{
  "crop_scale_min": 1,
  "tokenizer": "word",
  "text_encoder_positions": "rope",
  "beta2": 0.95,
  "batch_size": 512
}
Rows from block 2 of the text encoder, named by matrix and row number. Rows with one number belong to one neuron. Each number is 500 + 40 x the weight over the matrix's rms, rounded and kept within 0 to 999. All counts start at 0. Numbers have three digits each.
# fc1: MLP up (text_encoder.blocks.2.mlp.fc1.weight, 576x192), inputs 64-127
# fc2: MLP down (text_encoder.blocks.2.mlp.fc2.weight, 192x576, transposed), outputs 64-127
fc1.39:529525500457522534513509520435471542525530515493563526472413497469463472527495528502507490474462595484487520522460507506543511513479469510557430502433530561476585541493516524518503570508540428
fc2.39:487490521479488519495506471477537485514492513462473524516496483486496532502507500520482517478487477507517538554509487501479517490479548515508485515491507511508531508502491452499537499516504524
fc1.40:532546482482531537495521527446468548498515479501567540464426500446459468484492529494509520466469597496472502522446536505553493481469480517515437491464525548474582548484524553534506546518545467
fc2.40:507496511536492529486474478517497476508513536532493493517529515512496536508502495473495474518456516495479471525462467437497513515512492489497522460487445546501515486458514506511478516504526498
fc1.41:538485486465543533514521518462450552511518466428564539485493480486448462510507507472489509524558507486454490476504477558524464483500466613534453475466531534502488529594529503517468575507478439
fc2.41:516479537485515491544456515548574486463554537484493558490447507491511433470560442530432468474465478452534498439570493508490495513486478489522518489470476519479523512412430392456480500563496522
fc1.42:525482516445555533489520567436465513508504475479538499479448488483446462523466495477500506518480540484495513511488520520516490522489475502546444528480549577509525542527547521508495593506503409
fc2.42:477487525461485411427517511507430469506420533449459471494522473541460532446478491483532519476515506449445470469480502495499490508467474515458511497580504486406428452475459507514463463464495490
fc1.43:565510503458517527487458537420429515538479450453549527437449496504434460510490500464471502527529516501488493500485487534523459491522464536570429465458510522518514547565527508516467586482513413
fc2.43:575475516515527462502448478458505453494548512470480515482470487485473529447479533473489518501485460502492518510491476513513462553438493525497524494510507506453499496511502485476530475532485538
fc1.44:510560501458528555502508527461492512481525494491542533465368516438457487498492521476504522453439614468473531503432542499559508510462494521520454519466534581453602587484525559554500564504556468
fc2.44:503524486507488514452464532504530509506485497493516493471525468455482497512482530506535485540466505508498520495519504481508504506520474516510506508485491512511542519456558507524500513494486495
fc1.45:566494510463520529471504549430443509530487438471554517440454504489413449521476507487487497548523525510512505515493524529538484475533441508596426482448497549477494539554516539491453592473495416
fc2.45:509459487464489450477537519476473486525506507475486540471458479517497512488470488470502523451517492488524551530499510459498507579508534492491509496509548499520496507536530527484494492502469487
fc1.46:579522516440537512493560532413437576527491474449537525440465510466436434512492502489488506533584550525494476553483498461541439473514461544547414445447496551492531527566533541493443523500525432
fc2.46:606512457502533459563488468499556510514558544526507495502443485446497513485482452487492477489494498511461506509491489482484525555480507497454545510512502481502462477534509547506491506531460496
fc1.47:561502518428535514484491544438442536546486488420531536432470477517438430513507484466474487572507511478498507507510483557512423469518468554574411438469513523509467524580515514533470582521535404
fc2.47:549487534580496539515450528468556467508560529448482490478430484520446500493539516521473526487513506513498514507493444526476508538487499504495500533506475502482527520490508485457547432514508541
fc1.48:561496498454534533479484551435442522532457431478561545440467511509432442539478490463491496531509520480501493497509522546522483490518430523552421486449514536529508548563525528483462585494514392
fc2.48:543460505572548500519558478493491477472513507535483540525460482507498529455521553487487513501464472488503467505487498496505525568480553507481501534527549476511518531445498470478490453546474481
fc1.49:551490537460533554509515525463434530523506440460534510432487475488446497528497530479491495528501501476531487511521505532512464541509472492533433488489508559544480547535537525492480556518517444
fc2.49:477490496520453492512463504478524476530471585549543516467568493570466456548540522506511515513475546536451557473470488446576537537471505509498442452460477587569532496532560498482497472485536511
fc1.50:515549505457541515502514497457456540502506480486574498475404520446467483502489530502500475471473594492482521511459515520560516513479471522554417512453507541456583545498519535522511554503538443
fc2.50:508483500515509512469469510497490452474492552497479511504493510476526541512483509499481478474527483480479498523471520523472497495512514472486483493488499535516500500494491513496556477471498510
fc1.51:553495515452509516484531524442456557509509466443548524465433497458452479513501517500483506506537583501478488522473477476529474482507473512553420469475506555474551537527532533486468546493522444
fc2.51:564504492501491455567483522506539528519575491560520476480481483469484523540477476515493486512467485529480507535472543438515507549458496505460526528536488527509527481508483537462470501529489502
fc1.52:558504543429553513498515527413438524535488460433531526423464478504436446489496496449499473550530519496495506510528500535524447490517448556593409449470520521505466530585519516521466591502524376
fc2.52:516547490502474495513506526503540502486502499498459506459500553488474477509450531539453516484519514467516523518497468497468514532490487518533503520511502530456559502491490457449517507523531511
fc1.53:516543513464527529516527525454458531511514509464531521460419511439471502502467532515515510495466587502475494526460519492545513508465473517519438493463527556468571557476521543516513529505556454
fc2.53:506505496477475502537462494491473482506509495516538526495492504476516477538491504479530484479484492477514510497491491494487505503517496529498522513523446522527515479532484472534487479472506527
fc1.54:534491516452538544474511545441445513503520464480557511444404528471433466533494504494520490497498545492506506485470522517519505539471453512549431532476533567498550528539543525514471564480513412
fc2.54:490448483510504514464515512518472515525475523498492513490520528494502510521471504502474498493505511491504491533495509492488496514500498494513502508568488507540520497478510502465528457497470521
fc1.55:500524546494529504498530513476477504496480476485503487525504484486481493518467477482495511506484486507505464493486518493521505477472500515508493518507527519471485502512499514489512487511499477
fc2.55:496525526494561562522496459495438476587435462484500493482497512515486527578496530433550444515448508535527440563493624543563557505579457495406588470469482493482449468510512538544588443547429607
fc1.56:528540488469519552516518541443476535508536503482547531469415519474450492501495524492515508479466610487489518502458531497541495503445459524518443496461545542490595548494521511491515548519559455
fc2.56:488475514471476515518453457516482474484507503496499511536537509493535510509498488500483484497488510530482509500503453476470512498539497497495503525492479552473531478510463538539493476482520516
fc1.57:525499492453521546476496557437439522506503464465539527475447530471434460511462501473503507501501544510505508488472513505528513517494461510566437482464523554503520542538544533490454573510499439
fc2.57:488479496475555480463504513492477486500489511523504488447509539503475500529469482506474531472529545513529493490529500492468540530445516490486486485544468511522547482518467529480488492514494523
fc1.58:496501477460501516487488452460423461529482484441522519471487514459461431526565534529460513580497488496525493494496505571547474503500467565519493538455525496521463512565554500534453529490451419
fc2.58:503502468505432477554510515551554520496515481484516449525481476436477508460430447422484574498559559466477544484549471519481498433456508487431412481523573478425464486509486506530475505539432475
fc1.59:536455567454510506511502520465454523521493461459532482471500502462466476502486495476497513526483460486507481486495515534512466547507489518555420504494488542507501521550551531502465571507511431
fc2.59:517451455489501488566509518556542491490418510492463507518486527485498483477458510473445427569423540443462500496487521529509525472468464506474455407588495562513471499459403497450570464500482441
fc1.60:553492528459529478507511559438491658522576537457561499484510477464514474509450551485430448500473554504424507499515481501464501524545491593547414429465537502486478595536490507520506561574562466
fc2.60:441636558517438582458434484542461363515486564574488531527487583477474469559531624452612547406539553435454464414512476454556530571551590426496532573409452391509548546494539526475532588558503511
fc1.61:548501548449544549482504543423443511495516446466561534474514489478449458519480497481491517542468484492509488515520485534528510518516475512546453496497543555497499515540550535471459538508493428
fc2.61:453460550509458460473478463524506502508546516484530513518461512510490449537524519507489547507465531551522541455525563450508510518433529498544390450599510487552512507509541516445561519530469475
fc1.62:499493528479493514519513503492499521525508521487490525482495506506503506515495496502477497508497521514472517500517492484500498519501497496487513492456519549506508491512486524517497519517512499
fc2.62:557521594471509487417484453545450503547571478477523574530484439474529535446503486439548516512476471530517453505579646434490478534472487455506457504514531545477526516514429463514550420405435417
fc1.63:513525481460542540514515548452484529503536499477537520471393501460476465513490531503500497467468599484471519512453531499565511518454459515526425491463545549492566543498516530505517555537561457
fc2.63:507520538501507511512489503491523487501509486491506463541465529470518521524497519495532497494491488495475475561499467495520528497517492503475518500478485532494540470449474484498502516521515508
fc1.64:557503499425553529488493537415464533513461466448567541452467493486451465533494499467505492557513519475471509490503520553529480507516467541598430486466540544520472528557525512501489600523510406
fc2.64:534545516550530524528457577494539486513537497515495488493465472518513454467555507499450535495446528438487466572552502489482510520433539535559504510497502551503590522479524488461513506521498602
fc1.65:573488500442558511481492535436447528521478457443540503436467502509437433522484500474516472556501536487487490504530477540514476485531466530570462448470508537497484534584538529499456580512524402
fc2.65:488479511526457497517536578481501495509444551468469471482532539506438468450531431487487516438569509479499506520516466469485465466484524535528516502499500518460490453536497467535440498476534503
fc1.66:536481490468532539485492554410453560498521485487556520467418507469456444527492518513525486466472556513480513497482520518525518509508479521545456515472520581511560518488515512481497568513537449
fc2.66:500496474506485501482478504490528490452468485486463541532533484515516523559523478445504504496438505479517492559532475422494512533518515539462490542482492522461537501470479529580518433462484518
fc1.67:582511525434525520473506536417457530540467468423561523459454488508432428523484493469484478576514499503517488509508506537534449477551473532578458462454507516519486536584515526509438570506501390
fc2.67:533515501529501530507514489500505492481511542507481512504485515518498498506505538480493517484534482462520504551491461469457538569501534534498489491551494453474524519507518454507558435487491510
fc1.68:551507481445572509490515512438417527522474462419566540465458512501419452539492491487481472536525547478448499519505511531526469474508449565572442459443500557511464528575518529523477588512518403
fc2.68:520513552409421474484557553471575486541498480451430539497509480484407496527539486489505509430492514500560503459503452432494522512471483544573454536461498484575519549458427463579427550470527466
fc1.69:577491544452521530495501540432448525503505462459564514450473497477424470533502494467529516568515502496507495501502514538525478519517497502525443507463548537520528539540537538490452555524494445
fc2.69:469482487490493500515489454478479511482549517479463540483475485498467506517512499480478507530502519490534489534522608437464545542448539512509499435520528494478459490527470499446521438463551523
fc1.70:519560489495546567540484544452490529479529509490536518456439487463466459480495530492513483492450585485472501507474504501537504484501470507536426497471508556470581545466522536546499553532571461
fc2.70:534469461462525521519459498503504492494511506497509483482515491472526529517485514480522456526468497467513513558516499478547505500516523529500523491516494539526556493474534516545502511485480486
fc1.71:553481526450493495517526514448461573510486475435538526483479509444482473533481509476506524512535516502479506507498513513531448531493473525534407462480534515550490520580537550520456566513513407
fc2.71:448512519530517523589474435480472472520511566509537479468528535485476516510578518497512515570476442492518521504470476480468530460504509554503538440532443466532554510445572456432593490428492506
fc1.72:526481531479518533545540514438486491503483503486491529464512458491473488477480504497526501520494466503478460495501485502507458509541492510513493507489494526481484514512524541500465510519508476
fc2.72:536566435547543562551498381465572519512533569456511504444534472489425401489488520521458480511505554416579461476512580493404540481547447459475521462572491484410603475480520465620550441498446541
fc1.73:517467530469537518492528522482509503504497512512503509491504485492487472504510514519492502510497480489495515486495496518506480521502492482523481527472516525492470505512487547467485504503462498
fc2.73:423557390504481509497569441556504475421528548481465416436527521539469526527474467524522442426457514576513445507507523455578467498446494514475594387466514417461411360516506510452569462491452562
fc1.74:567481506454540532496520543443430562563502489423522510444508475478406444490523486457507464563535482505477481486517484512510460485511446555580434467458510523508468527607526510524461579528528387
fc2.74:509530551554497489563545508512574493493526526496507434500447421477458503515492474511523494484522521434547490524500483535461511509506434528529484503490489520475502506493464487477488484513577509
fc1.75:553522508470521535481480554419449509499459452467558538470467508504423464508492510477502498518510501495511482509520524527531484462515449530567442469448516528520501537576523524488450575499499409
fc2.75:532464520535540488495500476466497471467562449471507514471467540480496501476517541500470503488460513478505501502511504505512513595469552520487486535502489538512516538494491475523492501526475480
fc1.76:593505506443504521468484535417459525526485463455552530456445477496437441502468487477515479532493521494506495502492523527518490473503480525574447452457499527508490524561532487500463560503490417
fc2.76:524470502542467500498510478498435524517552507479525482476501549493477524509512516510517540464507485478540533521508478527466513551507494480542493480520474473532477529526519512499501507464497522
fc1.77:545538499457531535514519515438466560500535493473566514481414508451470486508488540504499508491471607511495528553448515497553495493469454526533426477444528517484584527488506543496512563508547459
fc2.77:501452466532494518449492522466493470544500493488490501485489532507501510515498515495476522501474505508504477512511494481511503502571520472488495490488466523522486510480506520462497491494506515
fc1.78:552498500480546516475502532437443534531470453455560512444470491506432460540486500479508490543509521480480500481503494565520473494521457544573433502464510532532467532600514533533461596504510396
fc2.78:540476505474473560516454494511485434498490511491486434467491564486459490505527493497462500480507489505549530551517488548492480534538487492530511520467479535488520520507521451542547526487503500
fc1.79:542499495463553553487505544416457512523503474482564506458391513452438458514515506481499496503497565499508515502469513523541518520501449511535441511465534562494556539519541527487486574495504431
fc2.79:478501467507473496510466505503529526500489489549474509533480531494458528504456512514516508510477491521460492513462464444509506479467503521533526530543520531493526427471470474539508474523489559
fc1.80:570508491443513514496509544461429531565470472437557509437457504489422438521472469436473479575524521520493493522503519482506462482529435550545468454473506510471480528587502523499447547537537406
fc2.80:533491498643487563495537540476559477510500556463462541495425438541422521539534474530480513468494495491552477514465432490459489506546399472579528485520509482477525476491503469507479528500562467
fc1.81:517506480489560518506520519482492516502504509497518500529497499491467471528490501493507506518507515505503484512490510545526499532519502495521515480501496557506499530515503541515494508510498459
fc2.81:515523582542534537556461484461457478485502492508466421508581430522394504517517527491529553440542449527529554574513484578525540587467445504467497504535567533540493475494473588503488422532510507
fc1.82:594463541434520523484514536438457564488514447446541512473486491485417479513495481477506494544507465491496475503511501512503505514527489538538472475453510534484477518573526522498450557520498424
fc2.82:442451569442547528452515475507534505520496543458485517468415479467579501544524523514491502518527500464521451508484463501513553491473496511573448511513506533596453544484546464416532535476569549
fc1.83:566518519471541538496507514395450537517451448422569534454483495504424450505488490464489470566518529482482495497505519535524451466526442543569420471467538530529480542595504523545458592507498401
fc2.83:509490532524492484527450481536536499526501499492539541496469499539513495471505551545480498522481487440470495507494528493526528548481463484497522497527541465522500540488524468517535485543588517
fc1.84:537493475466530559483510563449449507514491461488547508460409518456427445516483485490496481525502564480508519491467526510525503515495436509532444510469516550500540537529554534501476578516510428
fc2.84:490460551502527477480511539490481524524497533478515494499500527499458468516476462451531435479512525502491483509515485460518542507490488513506501494521466500515494445519473508492570522502480531
fc1.85:556525526492547496509489501448425495495498434455557536435512471496427479489496522479522506535468440448510464568497481531487464458517493497561479513518497521473463504566540523507452545463514471
fc2.85:462490520565507365460501467493479494441432499446576520553551587519507511494530633478594495548397517475450522473560598501444520492497571462499561525458506527493511571442596528547476581484545509
fc1.86:526495496410490503472526464432408527506477490461572552484498502465439464530553550534470508550537490501488507527505495540537487510494460580506500523473530499524475513576518489498464502454457395
fc2.86:524501487487464426494505565572489478573605542543488557598484514456570480413494495502536513449509529536508436486485494674524489507521496543514587519540500532599546613474344471469418593537432512
fc1.87:571475543438524497493516526438441562538518463418542527444473490471444449512515487463471474564537511499470484500548474542497451527541476577586413447458512501515478548600522503527467599515519386
fc2.87:589472544526560568577447432486526486503543537519509491506459511455514426524500482513527436524536515412531443550486540531486484520405481545443534513471543510429480546437452468451555425483517535
fc1.88:542484527451515532495486529456441513511473469455543499447488518434437466511471511472526518508505506481513491482482521544517493536478483503566418487471524558524521542536544522527465556515506444
fc2.88:483534531469440489467434539512524542493503535520505519514486456393464591571440508464527481430535560519523496512587549480515453538501576483485455495512489500544464427531506546565465523440462489
fc1.89:570513509460530531486525538446454564487519477446574534468464508457458464532491523500497524503499509498463482509510523524534516507488486519501471501471546530506504523570536521489465530521526429
fc2.89:482592518390503466522531450636544494579538529444530508543496448476492408484413513466510502533483484523495462494501550462461590480458512448437477447536523443505570419560464538499615440466469431
fc1.90:545506523440546522468496531424469524542459460449574522446452489506427453539490496467502496529508521479478510518509515531500468493510450492588445494472535539517497542577538528491456580516488391
fc2.90:500473495502516522498539491495507454489471501471466486442525498494527497511527594495446535506471499495573501535448504503491503540503433516500546498494490513544452529508502505487443511464467519
fc1.91:576504516449556498468530516442422542528512441428543533421499492493436441498522498495479478544547503498479495504510484542510437494545478586579419469451514505523455516597500500505462574508509408
fc2.91:492465539471482489517436504501533499510563492447529542500467459507502459485471510465501490490500462512555517484493504455444504565494511479494472459459478469502472493463415417457495428531501488
fc1.92:513552510486526566504480546466495502491540490498550515466368511438457521486496521504510528472414613473495514485405544491556507509463488531504462515453555563448600582466521539535492555511561477
fc2.92:488489494482507529481486527526524506501492485470539471447532506479505493513496501511529464514478506504491485538516527477515498543518477521488501490457473509514519546488537535537519529466501480
fc1.93:534521502465514527518510538426469544525518490467554524470408499464448468501498540492498498485469594517478504517455526500554493507456458514531424483445518544488585547496516513490512543504539443
fc2.93:485512513533469487492496502459476539489513501533465484508513511505511531521474488501498487518490516491499478525470472487471522500543483501532509502479499505482507487457498511446498520521496535
fc1.94:543522503431521508496509542455478575515512498464557509469429497465465466508477546507511484496467602503479526526462514510546488488493459517550426472466508532474572526505520543514497571508541451
fc2.94:499485451549485507518502505461539481495451527505503517495561499480469511512513527529489524500484477525503534557491486485474475492512535465492513492508510499520495482482445526478527494489535533
fc1.95:558486497427527531499524545468451512532507479477538509453433511461428453515480509474508506516509559515496481513469521495523495497504476509563426487481496536476522541523545523486474572494511429
fc2.95:481473511484480452471523547506483522484478519486454491470468474525510509528468455508467515460487499488499527480442500473494519490506515489499504520535524510523527460519490528509504473509500482
fc1.96:569483487431514545477497534442452522529494467443547521446446514512435442516503491486504492542511547491494505516500494522496453472530444515577437493477511532512510527576543539514457564504505421
fc2.96:530422505484507502534529516443463496564513478527451522504488471509514505484479481478440520494506455501478477459498473450511517549493509479510513494522547527529502525533522512445468460517517475
fc1.97:568497512417513513499507543452422535547508449427544524469479489481430471524495500475469497534514489464470472488518502548511461498483453563535463456455513522494479509573541522480489573523503431
fc2.97:494448516490471569498496493523566491542511532502485527439503475502492507551565480502441474544444415426564498477475460478554531462576458542588465552540523520430472491439515467510483527489545489
fc1.98:533482486475521507465498539451433516488483457448554524459486500473448472522480483451525493498528480504476497460507500555503514535530488521538443524473505561511492551546531565516471608505480451
fc2.98:535537448477495465499462539563475565457443491543497490480404501516469529493448495456544515526485569551505472471434482422486468525480491464478473471542491510469445533524539423568505471419486481
fc1.99:586536515448551537486498544438443542549500453470538537457479481482417457522474514483511472519487494467481482519510523534524489488515487503531466442515535548504478515551525536460473556516509441
fc2.99:439482578499559480498499475497490440471477584509476422536514542501455511557542504585546539537463410420520605529538504486509564514458480492527415483516469445508537431541519519418482500494489519
fc1.100:562496496447538532485477555441444530523481458448558510445470499489423442528493508494487494547509527481504489490492492534512466487505456511563452476453508522513502539556529512509469567482488400
fc2.100:513444508460532500502490489477460502534531516487504504509525512500514511508507494491492517500486458457523461514480490485525518557461509482508489534537530510493512515491526518499570468485483464
fc1.101:541524511456519554498505542450475543497514497472558540476430502458456473515465521502498489475484591497491506514444511508557502519449464518547428509455515566461574550478517539525500537506544452
fc2.101:512488495545509476507534533514476507512499516479501505493473525511483463487537496490505496497509530528526503485531446515493518492516501497501486502511480510523488444490455469484542517485505536
fc1.102:589503525452521502493541530416464572505489470434549523454441498446444437501503508491470484546536579520501475548504490466535454510495477527604410460453488539468534518509532567509453536501522434
fc2.102:575531439469492577536506515509530534529581502561501500517514444515489533500510420488488483454476487494470492449449462472466558508541563456450510475474556548436443493486535539487542484475475442
fc1.103:577466485451545528497500535453436531508499438467552526471506502460431462533476506474502526514512461512497502497473504527516482519499459502532443513456535558549501513525543583499459594506494435
fc2.103:486503539508494475473549534477464484517477526447538523513479471538453511451477518542537513514488479522516497488501553446498489506513544524476530506494513496501485513519494513520447430428513444
fc1.104:562510511423529514482493528439463555535498465428554520455474478517433425519510495463492455559540519464469491509495471531509467478549455532559432451471514530516479532596517514521481568504520403
fc2.104:500485525466486542492503503457542488477483509482467498479528532512466483502523480526486504495514492485501516511463494477522525519501529475540506506482504501492575483516499477491527457542529496
fc1.105:506557485470517571509498534468474517480523501488527508469378507450473507485480528477513497453444612476491512493407521510548513506453483514520453525450522584465588572464535554537510544508559492
fc2.105:528492505498519544476454529522521509494487481496500502479512510469464495521490516501518485533474510529516498521500510482510504537515502495503531483463481496518506526500552515530510524478477490
fc1.106:563490509452516514487524535437474544527524491473568510441409508461467438502481520498480483520503584483492502516475512481528472512489440514557409473460519540482552534506542537501479547516535456
fc2.106:490457506448499521501471548451485518510512506506477487480497466485474527488463461510463478476451478504489523515457489509484527485519494504498551489533515470515526466484504498461461491483504467
fc1.107:521551539443549537492518512426494527496508488486579502489388483444482506480477503455517491493428608477488508514445524503566489494450469530547415541449541552449562576482548524523505561478523438
fc2.107:498503508490500468461526550532444544509504544491471460509482463470467470491501525507492485470485540515521492574492503608470482524468472527466528485561470504539527462492510446476504509487455516
fc1.108:514469495469528538499516518458506503499473480501492492503533480523444471529498480502499513527490470481494496509493485530473490520508499493479514500486521520461492512517488532491483494551501504
fc2.108:432488587545515539534507385455495543488432473483459518429516459477407425469545406462518493501452470522555581543512457451534500535501457497478471459578534533492522486528510491599539496500538498
fc1.109:503479522483531529494526516461487530495523506485521510517455494500462483505489488488507509524493472496480485478491512532487496489505531496490488502510513549473498539537482551506463501544476474
fc2.109:583472467471576560427473537463466461580486493516474451510527475515463469501427499459572401550434510453470462542424504535584523498442490529458487428584580542461425506679529528565574407480529548
fc1.110:551519490438530503530486535425444498527473476444526516465459497488441456532472510463482501548510520488492505511494497542536439465504438552580442468460527550536509522545518556503471577503496414
fc2.110:570511569448473526480580453551444462500533450431441499528538495520440391475524454436452547492534484500523535547456516451517444570477536488488520527488486472474501510498540513532473501540518509
fc1.111:555499495463544534486490532437454519520493453471558525472440514474434448519494501485497501529506553514506495491480526501534497498506476510542452478466505564512524540522535515474468584497506421
fc2.111:520521490483532435490515510465486492521480481506504504492492511503449526490498500501511521483472516496533511533459512460529493505482547502505484498535513503525485504510480472500466502492456491
fc1.112:537493514478537529472488553443445509518484457465550516473425494465419457527484490463502500520499537492474505474477518530524501486523465522564447495455531538513531566535522504499471594508513419
fc2.112:485440503524531457512521518471498501512513492543505525494466520520457545479499506535473524511497527516474489539511484491502536538505501483545484517516494490502532495498466514483535471485451529
fc1.113:538534499455518521491527547444488561513515492459567535488428507469455480502478524516494483495486592499481503528453515504524504499505482524556432477462516537459575539507518524504492542506541460
fc2.113:515478540481478519468451501502531495485523510528500502524477463515493503501497483481506469500456513518541497541520495488495521489504504520489488496457523534462509465458446522503486514513489478
fc1.114:554501495472528513488482530417439506528491451448549524446474491506438461498476482480498490542511495502492510520496505522517471454526458515555451453460497512514480525569522505497457579501512397
fc2.114:545468515493490498512488492491474474514510512426540475470445493488475483485543517484511534500490499476551480512508492508483528540507471512515472531509460486544536487557503523488544495516484513
fc1.115:503477505474517579508527557446489527463559508495550525470369496459459548485510522506518523451443623486458549507444518480595529560436483513510444520464554598498590576459532521544512541520546458
fc2.115:572498524520496498477506517474488519527468461435513504521490522449468460497533448520548504519508503542483498507523524478504470516527503524465482554515482513495502498428532501500473491467507454
fc1.116:547494509438546549475493536425454527517493464475568504488446517485435490533494515486513483515487548492501522507501516542526504511510451514558459534485516577501515544540535548514465567482485429
fc2.116:495481498496515523516536538488433480468487487515483488481497523510497535500493547490506458500501507487466526535435498463484544497507498522493483537562512463502468509479453480521527493474476511
fc1.117:535524506453517504470538518439490568510525473462568522464389503458455467504477517494500494516486588502464496515462555496530502484479466519548417461462507544460576550494506542485477530512559446
fc2.117:496524471471508528515500488509515478512514519546491497490515464493513531497524500454463498475439501509487522554470485453525498503512523470486496475488525535461527485460515526498509511506518485
fc1.118:576497494484520457491569540485484726514557480504624517510504509557465480514450542535549443455549549545423497558477509438470499528468515490499435440466478516537516557515488536470502469584620508
fc2.118:544501458508474459423438514506518142472476530556450498588557418508466559502489439478425445460571456563436474507482506511490494544557497439493538513454528515472486533469449561438456549573475580
fc1.119:596491534433518491494559536433452576511485465443535521443478501463433434503464508505492517539564546519505478530485490468536422478508482522562420447465508537468508533564536539484439550499520429
fc2.119:553554459521535529558516546485560520465607512525462497509580460429416514472481468470502522480449528490435538504475532453482548534523519507459522486587519497422498492497506524499522490599467487
fc1.120:511490523493526504509538519472470473516463391430529564477488535547454492521439376526542531515524476542475488587516517504506540496529503509515486485479465487511496525519568503495424526485482481
fc2.120:525511395527458498527517459572545483506528521520566522500513570442580560522508539436483556562451471476447490420455578404471588514558543469487528519518414498578491451479525505525558548548514589
fc1.121:523525541429516497492517511452481552489526498477569500471380506459473470494487531502508490472459615487508510501449515512527474503443467515539407516433538545456592548485528524509510549504554471
fc2.121:515542527512484497487507559464478535511488509487488482501529528512502472533483463485483498497497477498528501516514480553494528504472516510523509552515466516470476441472492474513516504491491524
fc1.122:571495519464514518496482522425454544503466450460571532445500509491443449525476477450502504520507461484475475502496516523498478476536469538550463490466525522518454532604527510501465562526515428
fc2.122:493553541533521517545540511507487463468450510490507479483479462550504507472569519554484546517471441446473545502480452491459475507467426512558478521558535479447507541477475436511506485490534472
fc1.123:557512492446548503491502532415446516529474454454551531435463512516439432520482501463486475508519517503479500509515486521515444478521459556573425465453520555529486537588515534516465579495528405
fc2.123:534463510493472514513467479502487466514505529495464540487472555520481509532524480485534490488506482553527484495515474523481469585477487483522517492514486480494542518462518450488552458501486526
fc1.124:502495517504506521493503498499494514544508503487530503492504508495483441500463521502504520525520535519508474511534502504503481503505495502527462476498498523481512509510482533532474494523516499
fc2.124:540507530496483500372473529511550510597533482570604453512527530494515540556581543400567522527421479432503562518519410493524552520502479528586438519534493480551522591572468593403432488583496493
fc1.125:523481396450547499528499520499433620487551486518625518551461515505467495529482549532561445398528581491433516554483490473487547531437521483457479455443437512520505491505514500486545537532594481
fc2.125:509543458519495437524497473458532220519494550473473527583542541508577420506548500527458597517603546546519504441527423499423509556527543471513511448489502484539479515459588463488427569469534477
fc1.126:570501516446521503478494547424463518538469470459557501438477514518425422538481501487468477545517514501508493482510524534507449479524460542569427498452519539503502533573525532506463566513495407
fc2.126:539483553550499462534485504477460479473515466498508510486480484519515512533509517524483523506517463489518515514497500468508517591493484479479497526489559466479474525461496479546515454499521510
fc1.127:529498531494531498543491520490503507500481510493490488511491503490474505505483509519488499484481479477513482496498501523496485514542509475506468487481509537508485504538504537473496523517486471
fc2.127:488549458511414486461500450449452549475489529384543507499529594518448457522531539570521512505452441520466451479544571556465494567430433513487476541465555446433488438482532486517543495461565588
fc1.128:526557522466514555530509510449491514482550513474555527468380492434481507468481520494509510469432621480460516490422531481582506510454484516518427484455530546446600577466527554557500538519557463
fc2.128:527504504507489498463496534483488491505506522478511492454525479499474485505484492480533481505521513515512509536482520497492513544525506503515515480501474503491478526500510484510523539482500476
fc1.129:510526497463521551518499542463503502495534501473536523464404522449469468501474526499498512463446597493473531489438538492541508507459474513531463506450533538473586562486524531524499552527573459
fc2.129:481490511497503495484459505500468495475501494500490503516503503517515535484495515525505484492493502523503489503515458470498531511538504487537516520502489513497506447480492525531494510513495525
fc1.130:548498528461532522479503505425455532516461450449555536417448479483471472523487499470482487545498506449500494492490505542542432489533471540594401487456534534519476540603504528518448585532513418
fc2.130:463437512441448486549441449517450454489525521514543539462529524566511518494466514508546490446490533533497589475575529495533470578481501520407483491536484523516518477464520470580532485498496463
fc1.131:566480536470527478491575550488472721547550474500621522504500513526472475530460542509547438484513540535452491578486500457497461548469506485534466467483492549523524536514497541496526482594589507
fc2.131:493497464466503473514436469433523215528521480580473540510591463547490506443526433446451423461588457419471472485456492499537506566562527515512494538391475485489498562487477496403495579468468490
fc1.132:565489495434549539469499569450445528509522477476552506469409513458453442516477496473511493521487545502508502499478514517542489504496453502555437487470520561481526539532532522505469595495496413
fc2.132:501445513493509465495465527498486517532470483475500466498472504506487442502503489489478521515486512476508506474502509502486505512446500514462520514509502490503515479483491542517517510492503496
fc1.133:537573515468519531490534500460509542510517490477559535472390495457465499475468535493494490491430590478476505537448509497555505488477471524505431499448539552436563552466530543528505550532550441
fc2.133:511491523509482502494474529534486484529486504519527445510529487512533513484507506490493483519484510531491474513479510505509522495530490533496542478521491518505497479491492494516521491458486506
fc1.134:622520551530546461475582553478524695496609481500602493477486445554471505494467498519524418362485582591428483555476478392453580493473510502514447447439477530438483571477490517436521479569603507
fc2.134:419452502503503497503483480478488392571528509547485432533509546506595555472445552515492436568477519574538492467499561505470590421564498444432568463522522527478458475458481497478553513523460480
fc1.135:531487497472528547479514561454462514505504468472522525465423504465448479522485506503511502515490553513510501476462536491526499522490465514522431498468501563487539541505547536513459567510510432
fc2.135:492504486506534511495538552533504517513485504527500492453514536516510494495494496490473477485510507553495513525472481464487541487510526496504496482533470528474540464487487509487549498525468532
fc1.136:560511490433517541501502524420428516520493461464561548478469512481442436517479498493499486531507539501484491508493524502519485490481445526553443500459536552529525539559526525515475579503507420
fc2.136:529445521485534440530502572475475508515497522507527505514476467461501574502513499498516487510519484477508468527472494442517498570521492494504486472514531489525462510488499513479474501532477499